Weights of a small text-conditioned image diffusion model.
Model: 9.35M parameters, arch dit, text encoder width 256, text encoder layers 6, text encoder norm layernorm, text encoder activation gelu, text encoder moe expert_choice, text encoder num experts 32, activation gelu, moe soft, num experts 8, patch size [4, 4], layers 6, width 128.
Training: muon at rate 0.0016, 8700 steps, batches of 512.
Data: trained on simulated telescope pictures of galaxies, 45.7 epochs.
Rows from block 2 of the denoiser of a small text-conditioned image diffusion model, named by matrix and row number. Rows with one number belong to one neuron. Each number is 128 + 32 x the weight over its row's rms, rounded and kept within 0 to 255. All counts start at 0. Numbers have three digits each. After the name is the row's rms in percent of the matrix's.
Before each neuron's rows are labels from the 100 images, of 14848 (inputs lightly noised), where the neuron reaches its highest value: "responds to" is what is common among them. Only what is clearly more common there than usual is listed. The data: simulated telescope pictures of galaxies.
# fc1: MLP up (model.blocks.2.mlp.fc1.weight, 512x128), inputs 0-127
# fc2: MLP down (model.blocks.2.mlp.fc2.weight, 128x512, transposed), outputs 0-127

responds to: barred spiral; winding: clockwise outward; winding: anticlockwise outward
fc1.183 094:167081160122160111157138146125119128127159154125134115076171100138103098107199152172141094146160156114098148153138112079138129156117209112127112123157132080182171174113186110139061116110080183144087114147148110158114138172135035185173089151088174140122155117147153065110158132114137145106037112138166154085098125182157150181138145152136133081119111123133126094154098117164082123114156
fc2.183 093:108177065155098119138108146136098131143112191171129137147100171114202123132126120100118117148151097120166192098091127096112159110124060119174097169135154198139104133156060175149142116131116123154129152103147080162113163161061149092059107145115115155190141140171102094142104091089108181125229158080149143138093118118103116134157127159145151101119144088145182109102133102146129066145091

responds to: barred spiral; tilted
fc1.95 078:098077114114151102151107132160102121103117113117157092107121133147081115073138146165154093065174125126188140172147086080181152154061113069137091144090134079108148142079140099066088160150114080080135141169137117137175145167103036110168154098115161141137110207149127143123096090106144094101153181113121145096083182111142165146111096065147133106158087117140149124150135100122106100072132
fc2.95 091:086121139136122104082057162139155118131137129121086130143110157150142172094161150055145140074062178113110143166100132152185173125125149151103158131146127120112218158172156115186100123153091146159124133103166132121062114152177187180132059121111103085155093112153117115181099162110093117164108141099112191134162150156116101128123057098047144095146123129119122132133088155098145153083116

responds to: many stars; irregular
fc1.152 085:146159127119114110149174127124142101122089141156122141116074134096096097148133051080133101101131094141103143137085110141173106108111131152072108125136158112164165171088103110153119160102061102140092146166072134172094147044118125145131164186178107119121201122114194099134148216160189088169102125139147115136052111194120147090113142184151128133104094154125126102092118153104140159081137
fc2.152 095:140124093134173150130112110143149140128157093117088141117139127143131105159109137154175071138074194165140107134104138083181122155151142136134140085187134090167164160143100147155171101131068106149172186098140116187145131098007121119150099149119124100140091156133113079178138141140071117148119106154150130136129101064147103112087079184130149174131101112122117152086081194119090137042126

responds to: many-armed spiral; winding: clockwise outward; winding: anticlockwise outward
fc1.8 117:077070182095129148178037116162097161121081106139172118098188121155147139130092109122115168117189125098161160093142154182134088116100092132154079091169122169150119130063109112108130108098084048214123124158172080123141102170154119132144130133121119069092152098147103148125138156099094137139176139131143102116129162132108100130110097129156139156106102144161074130050125108095092130141183
fc2.8 105:054116201151141120092101072081197113125163085120133143076123091052116158048108151123171125114121105115105140093086154139193103143122147142114154111141183121085170101100129151097181135171142130100133158140169105125142190122133116184153151104156124168134060129150174186098155146155110119135127131134092070154150127134149127162151101157085118148132114146132138035120133142168071121124105

responds to: many stars
fc1.197 068:123085113129155098119091095173055146129121166098103109128150154106057074154110137138138158146181161088113085190128139113123136173125109082092097098124103121152133096194120118140138198126082140100098109184075106124188112112123137088088125126136163202131120089156103109138147081102119092159188083131171147107131183073121119099084152155095146098140167083120117164089162123099187086114167
fc2.197 073:144171119136192135125129143139151171168134167089129073108130161154186113102160116117155131101088117127113153150104150147159129066080146092172189107152132130155144130153084168071133116147136141143113187148141099127169090153131140099160174192118076064142111230136116106084132150124085089152094083121178128127158118126164164178120138089167162111155150177102088108094110145071115190158100

responds to: many-armed spiral; winding: clockwise outward; tilted
fc1.179 112:047159124143116154133114095145119133148135119105111103088112106094162154122046108113166157171137161134107157172120147177103103203076175121120108145112126131162125111105126124109164087096115084120129125042139082076124134207116111107087172142143155107180151067102173126093110117139134116166123068150127143116147079139149123104152183130182129121108125150070152056149196160141178102147104
fc2.179 093:105063161149124166116174129134170091105114134094082114126085113174130084100155148078169151155123117118132094160084056199101084067117084148092184156047104097163106126161141092147152175116107135104120129120162107129144186139126105141122114121154125189130130116113154169102144109063106022132106091131179074166131135137097138132109149116111120095049128147110127176132113149126130162151124

responds to: many stars
fc1.85 096:147154139110139116139153139158134103119163145154103171126215082160133088140142153093089119108117154163151078173134135128152023141116128095121141149143131114156088168163096173165079110144098175112166057146079112139137109137063119133133200071126119139084126088117124105131142150119083116143138141173077125150125143172117157105144168136138178085149157136095134127010152173105081122149113
fc2.85 084:111101129148139120113123129105129110173128084126164122110112070154116186101161098100135128131129119149121108082117157140102112156089139109134091151091104084127144172100118133062105167131152130137155163109163081144090131134111118114164191043234123121157120082141189105167165119133160102142119131105143088097088091127120106154082121115219229136193126110162127186140137087154158134171119

responds to: many-armed spiral; tilted; winding: anticlockwise outward
fc1.210 094:100095104170114189088135113146134096130123178084165088119180169129160181141119150131138173167160196176141115128119161118132161141144112091100153064150110162141132134113153148127167137132118143181147171093144082118128147174117091151172158129093100135116090117053149100197146193071123126172046131086112113161173127118112160117146088136151096143153138178100119109104079048112119178155114
fc2.210 099:110078106210118129104102111117070107143152136081132091161137127103059088081109131102164124151109192140102123127147127170136164113127127198094084105109134089161152106082173059197142134123172111087093138146092149113093090181174126187122156123091158106178197115153141161073115137104055105136107128118115133124116157161159126094108120110100130117131129141153117060150169052128127100120120

responds to: barred spiral; tilted; small; winding: anticlockwise outward
fc1.330 109:176125131155129108104095119105102105150155168115139108157094105126159165104175127096158129127118144062116098114113177106099112125066093172146171169161116130148116102145075086194131106154171160101097154129107118145137166100137163157151167158120114119146116099169099101171088177142182111147122107071239104087131134057115123161162115205124111170165083098146136097118190098139123071093140
fc2.330 102:175126126163113182152145125130146083162124177082068083102157128143097156143101108143168116125121140085141090195163134115131154098126063095141102155125067120090117069057168087146126125086141042152089131100104134104131173112096145125089143161109136144132101131136157145146122136152042132119139122182127081208155083146143090091129155113124110156150102176140094188049120150137126100145139